A small image classifier, trained from scratch: soap at rate 0.002, 195000 training examples.
Rows from block 7 of a small image classifier, named by matrix and row number. Rows with one number belong to one neuron. Each number is 200 + 40 x the weight over its row's rms, rounded and kept within 0 to 999. All counts start at 0. After the name is the row's rms in percent of the matrix's.
Before each neuron's rows are labels from the 100 images, of 14976, where the neuron reaches its largest size: "strongest on" is what is common among them. Only what is clearly more common there than usual is listed. The data: rendered made-up planets.
# gate: MLP gate (model.blocks.7.mlp.gate.weight, 768x192), inputs 96-191
# fc1: MLP up (model.blocks.7.mlp.fc1.weight, 768x192), inputs 96-191
# fc2: MLP down (model.blocks.7.mlp.fc2.weight, 192x768, transposed), outputs 96-191

strongest on: full
gate.25,080,240,198,199,221,184,185,181,174,217,192,226,204,216,226,233,252,204,203,221,250,189,173,166,185,220,262,231,219,199,121,248,182,224,172,176,160,147,170,138,174,225,155,229,184,179,236,243,217,152,139,253,140,216,150,147,201,229,208,204,172,249,225,166,222,229,215,210,143,235,190,263,196,232,192,154,145,166,251,193,205,248,186,174,183,231,205,162,231,181,223,252,146,214,219,225,280
fc1.25,088,248,209,253,178,155,263,189,226,189,127,144,122,164,239,180,262,203,238,206,173,183,209,173,226,165,173,170,239,204,197,185,253,200,177,148,180,229,166,178,170,227,200,157,213,234,309,175,182,209,267,190,262,174,152,238,194,229,197,230,171,241,207,177,184,182,139,220,189,193,173,164,228,199,153,274,274,200,164,188,124,186,278,232,177,224,188,163,161,167,117,199,249,189,142,153,235
fc2.25,074,297,204,238,199,185,192,241,296,229,196,205,133,249,196,224,229,223,253,245,206,214,141,214,253,246,183,157,247,253,156,196,185,241,166,174,107,163,174,229,138,212,230,200,147,207,209,267,214,196,282,271,178,217,191,183,182,244,151,224,201,203,205,233,213,247,204,257,206,171,186,262,119,179,253,197,265,250,171,137,176,161,219,201,220,217,144,207,179,209,231,202,187,226,197,228,281

strongest on: half lit; desert world
gate.482,082,183,178,179,115,228,216,179,254,288,191,179,186,257,197,149,223,185,248,268,156,173,165,276,142,248,172,233,216,137,196,99,154,261,229,196,213,253,212,183,227,165,237,265,179,178,147,154,266,175,115,185,240,227,186,268,180,215,195,209,160,233,176,259,121,183,175,164,206,158,238,137,149,212,224,186,182,198,174,159,224,179,205,205,241,212,182,134,240,224,179,223,196,221,245,159,180
fc1.482,093,250,177,260,150,247,160,183,225,221,225,140,155,179,169,206,220,285,210,175,171,236,230,258,226,331,237,197,146,134,161,213,217,182,209,216,244,151,219,171,164,208,227,175,144,200,194,200,184,247,224,240,241,141,175,132,226,202,170,229,200,260,182,169,166,221,103,193,177,180,280,231,132,218,166,205,176,197,224,217,207,208,188,147,259,261,218,180,146,227,241,255,271,227,209,234,198
fc2.482,087,192,250,255,211,197,173,147,150,226,266,271,173,155,229,183,150,225,210,199,235,189,165,189,229,265,185,226,173,195,264,238,165,207,212,217,0,184,163,133,185,190,138,199,242,197,251,210,177,172,145,164,202,233,137,246,209,178,224,229,255,229,183,239,224,210,199,245,213,256,160,179,253,241,185,155,215,190,215,211,176,165,227,192,137,178,207,177,237,188,198,178,221,145,181,173,210

strongest on: rings
gate.459,142,200,188,150,130,195,146,273,280,263,213,146,204,182,216,206,240,156,168,147,193,197,301,254,194,212,211,154,193,221,263,198,211,159,217,231,198,209,245,177,231,233,156,219,181,230,180,188,253,201,269,199,148,210,266,192,228,227,131,178,233,135,166,178,172,135,194,172,269,124,145,215,128,212,189,206,192,204,181,274,219,234,191,221,160,184,176,199,155,249,239,184,274,213,180,193,205
fc1.459,178,272,182,203,187,192,134,56,219,179,182,184,217,265,179,188,181,130,248,207,183,231,243,205,175,214,260,256,206,184,194,166,238,183,282,161,176,176,184,231,155,215,230,172,217,159,222,205,161,227,164,226,193,184,181,121,184,192,158,116,203,131,169,198,198,254,227,191,250,150,246,265,262,194,157,221,174,152,159,162,221,168,260,184,241,230,208,201,202,163,208,232,224,185,194,178,176
fc2.459,159,181,180,221,243,267,186,298,161,270,247,179,203,189,182,203,161,203,158,224,228,243,195,156,208,121,202,227,160,210,218,269,192,196,235,206,218,238,169,151,241,228,204,176,232,199,234,143,269,158,240,143,286,190,208,262,186,161,194,230,140,186,191,231,226,139,234,150,251,193,221,85,223,214,242,167,306,229,227,250,202,218,132,195,160,252,229,176,185,228,237,150,225,192,219,129,184

strongest on: rings; half lit; cracked ice world
gate.685,090,222,201,256,235,184,249,183,140,201,256,165,213,206,216,298,174,202,219,185,222,168,156,210,209,207,201,216,199,246,188,262,198,189,213,213,218,282,242,186,133,245,238,189,197,165,156,279,254,245,259,200,188,179,235,256,204,170,188,179,191,235,156,169,264,214,164,250,178,186,220,200,195,186,193,238,172,139,228,203,177,202,225,257,152,234,195,136,235,172,243,207,198,233,215,204,179
fc1.685,087,191,204,200,243,267,194,258,159,117,225,175,234,163,207,164,233,170,169,225,247,235,234,228,203,173,155,256,284,255,198,256,201,178,245,199,218,226,210,244,172,209,177,220,125,258,186,249,154,254,214,185,196,265,146,176,168,158,169,183,288,243,239,202,215,192,169,185,197,252,254,173,243,212,151,193,138,182,172,302,209,205,277,180,109,214,196,216,287,214,249,229,177,214,116,179,233
fc2.685,078,152,212,131,215,249,238,204,219,225,255,178,202,223,225,194,210,191,224,218,145,246,145,217,188,221,134,207,179,170,247,239,194,230,166,213,77,107,190,211,163,150,226,184,199,172,229,240,159,260,176,216,209,274,213,232,170,137,233,274,262,183,140,162,169,226,163,128,195,214,184,198,207,199,256,126,164,213,216,204,206,247,210,200,174,240,234,212,173,244,261,255,236,243,216,236,183

strongest on: full; glowing rim; cracked ice world
gate.221,117,189,218,254,205,287,110,159,218,199,213,191,222,153,186,206,157,248,247,167,248,169,208,209,221,205,216,178,222,109,221,202,231,93,203,165,280,177,178,188,263,220,184,247,247,244,137,160,212,228,191,200,145,158,191,152,165,202,164,134,140,217,244,218,140,203,229,201,201,210,153,148,142,234,214,125,216,181,204,196,216,203,178,187,163,274,231,218,263,179,240,250,127,154,186,222,186
fc1.221,136,212,196,182,252,152,218,245,222,208,219,214,149,244,271,195,208,161,217,160,185,256,235,167,207,178,162,210,198,244,174,148,129,189,254,234,165,196,220,189,155,216,233,124,195,173,243,186,185,167,241,207,171,189,204,257,279,230,182,267,252,225,131,163,259,213,209,211,163,235,197,216,257,183,164,239,129,274,127,180,168,161,219,220,181,159,182,163,186,231,208,156,188,236,147,131,205
fc2.221,108,220,243,200,149,303,218,158,80,220,216,197,231,182,122,188,230,206,250,174,201,172,230,238,123,197,230,176,162,213,177,187,249,186,214,226,257,237,104,180,207,237,235,206,248,123,169,167,220,156,154,190,200,225,227,177,119,209,248,203,232,241,210,223,212,196,200,222,225,198,168,170,200,254,218,227,224,172,182,267,237,265,268,231,142,205,184,187,195,264,189,212,202,172,188,251,169

strongest on: full; rings; cloud-covered world
gate.8,081,214,203,243,156,189,143,229,142,231,166,240,255,178,163,232,195,237,152,163,218,258,147,176,232,184,238,218,170,126,256,174,172,180,126,156,170,268,191,192,235,205,145,208,219,278,238,164,226,210,157,249,180,258,196,181,240,189,245,156,212,185,223,177,136,192,246,161,169,243,118,162,228,234,188,188,204,150,214,292,247,193,228,205,238,190,229,169,161,260,200,208,126,178,148,226,238
fc1.8,082,206,197,266,84,220,165,171,253,246,157,141,256,124,159,159,197,251,206,224,253,178,230,230,280,247,201,196,185,241,229,237,218,187,110,182,195,253,223,260,168,188,217,205,232,279,238,152,271,125,209,229,187,206,236,202,235,214,172,165,179,191,234,231,133,220,207,213,216,159,192,117,146,238,175,227,196,143,215,226,175,173,151,253,186,138,238,192,248,204,217,247,198,172,174,235,183
fc2.8,079,135,113,243,257,239,161,221,231,176,189,198,116,178,212,244,160,220,125,188,201,207,199,278,182,199,170,205,236,175,173,207,213,207,265,256,204,204,251,143,197,189,288,208,120,157,207,222,159,241,219,172,215,178,211,238,219,192,192,246,184,211,223,182,224,193,172,154,223,224,205,183,166,258,163,167,231,261,258,157,238,223,240,120,240,241,199,250,181,132,197,192,212,258,232,231,210

strongest on: half lit; cracked ice world; cloud-covered world
gate.195,078,187,246,190,171,177,244,125,165,253,146,134,217,233,191,131,283,200,207,230,126,151,200,274,159,244,199,236,254,162,166,180,191,220,200,236,187,235,206,164,211,190,226,141,186,257,237,219,249,227,231,211,197,236,180,154,181,251,272,104,123,184,178,238,189,184,194,211,224,197,140,216,115,170,215,209,244,227,243,243,222,285,259,277,144,244,146,188,229,219,158,220,184,150,210,212,138
fc1.195,077,260,196,207,256,252,151,161,199,224,141,165,216,234,189,211,165,197,240,272,247,272,181,199,186,236,249,230,130,223,213,203,185,190,266,210,218,220,206,207,183,137,227,154,178,216,210,190,245,195,224,156,242,147,178,210,217,167,237,211,168,190,176,230,216,130,183,238,144,178,195,144,152,161,174,235,213,195,232,156,264,198,259,167,236,227,181,279,212,132,155,199,185,180,207,179,232
fc2.195,083,211,164,179,142,216,209,198,181,167,238,182,227,240,202,141,269,168,236,181,153,208,182,211,209,105,231,281,197,191,205,183,151,155,254,276,275,183,136,205,153,197,235,258,207,171,227,195,224,196,221,205,269,216,222,216,219,188,256,168,167,234,246,211,186,206,213,212,134,186,191,151,135,204,161,253,252,173,260,133,224,214,196,200,261,146,202,232,201,185,239,164,250,154,226,188,164

strongest on: full; ocean world
gate.160,074,141,220,235,166,214,149,209,218,140,185,241,150,188,130,165,243,237,149,145,147,207,230,207,142,196,279,184,156,148,224,237,201,179,224,223,158,139,175,192,245,178,250,182,186,236,243,168,180,202,236,123,227,188,169,171,134,271,161,219,211,226,153,214,147,153,161,220,159,165,213,205,200,179,197,177,137,165,216,225,134,249,173,234,163,239,200,208,244,201,189,203,158,142,177,247,150
fc1.160,079,233,132,237,274,165,131,216,163,216,243,181,135,230,163,239,216,171,175,199,188,270,184,236,255,192,171,133,210,210,168,230,209,102,263,137,177,189,172,145,182,216,152,169,301,220,123,152,205,169,140,139,157,238,253,173,228,202,197,190,213,228,224,177,238,157,263,252,229,209,234,179,209,171,135,165,244,251,188,227,147,136,246,239,203,265,179,141,161,152,211,197,151,180,197,277,222
fc2.160,068,151,233,256,173,234,252,162,208,238,146,221,187,249,149,169,193,165,165,224,220,242,146,232,244,297,179,234,158,186,177,255,138,227,144,241,63,234,246,160,196,161,200,195,172,276,227,242,175,131,190,275,204,248,136,161,241,158,160,201,119,226,210,246,173,267,168,186,173,185,192,218,232,183,217,156,214,195,141,227,243,197,226,214,241,192,204,229,186,187,213,217,256,145,240,184,222

strongest on: half lit; rings; cracked ice world
gate.495,116,247,174,207,236,269,235,155,227,204,148,162,186,199,238,207,227,173,111,170,221,174,223,248,251,166,195,236,135,234,168,179,264,220,143,142,177,176,266,129,220,163,166,198,151,230,202,207,162,164,210,141,127,218,170,163,251,170,212,149,133,102,233,143,225,224,153,176,223,183,209,241,163,146,141,261,158,215,254,274,217,174,219,237,216,267,216,200,198,199,196,208,274,145,204,172,143
fc1.495,084,170,241,186,266,194,188,153,213,245,132,159,141,214,195,185,286,224,184,188,158,177,127,212,214,239,174,143,175,156,166,267,238,182,137,191,214,151,180,276,206,197,180,160,151,144,218,213,221,209,200,251,202,269,257,225,157,202,294,169,168,237,213,148,230,218,213,203,210,175,224,227,157,155,272,140,215,156,250,190,220,251,184,213,193,191,144,150,169,219,200,183,200,209,261,178,203
fc2.495,102,178,198,143,210,224,181,164,229,238,193,192,232,152,183,137,223,150,216,134,184,269,209,230,254,133,159,183,193,209,194,229,216,264,203,177,178,199,162,204,208,209,186,153,195,194,232,239,128,143,150,217,126,215,161,253,205,139,218,175,173,206,164,221,218,212,172,196,217,167,242,178,194,225,155,159,234,196,185,235,243,201,188,222,187,227,127,167,205,205,166,269,244,182,187,271,158

strongest on: half lit
gate.467,093,178,169,251,205,167,279,168,234,311,141,165,229,238,203,177,209,143,205,144,161,244,198,187,160,192,225,190,251,185,232,207,215,238,141,187,148,276,160,188,210,141,207,242,152,218,174,211,202,222,261,192,227,143,175,151,224,192,183,146,200,128,239,256,160,170,257,161,266,191,135,219,143,265,176,218,250,199,266,301,230,236,193,226,152,174,135,177,165,256,230,204,217,174,160,242,195
fc1.467,093,184,211,214,203,135,257,195,178,295,164,141,209,222,183,253,224,201,156,222,195,155,132,149,179,207,210,184,180,206,201,133,211,298,222,184,174,191,133,258,143,171,184,116,179,209,275,142,185,210,199,333,198,256,208,127,213,187,271,181,214,176,235,240,226,216,232,209,146,229,141,247,200,244,275,251,227,171,187,147,226,233,172,208,233,209,251,209,263,251,238,219,202,225,225,218,210
fc2.467,097,187,223,174,223,188,138,155,198,189,293,243,250,201,213,179,189,221,269,202,164,182,214,234,198,294,196,245,152,201,227,169,166,194,185,203,185,199,186,142,265,135,251,217,214,145,155,240,199,164,219,148,280,106,146,210,225,238,172,195,174,193,193,162,207,217,244,239,248,270,223,162,140,92,162,155,198,215,140,276,264,135,210,243,188,149,214,252,159,151,162,179,173,205,155,183,194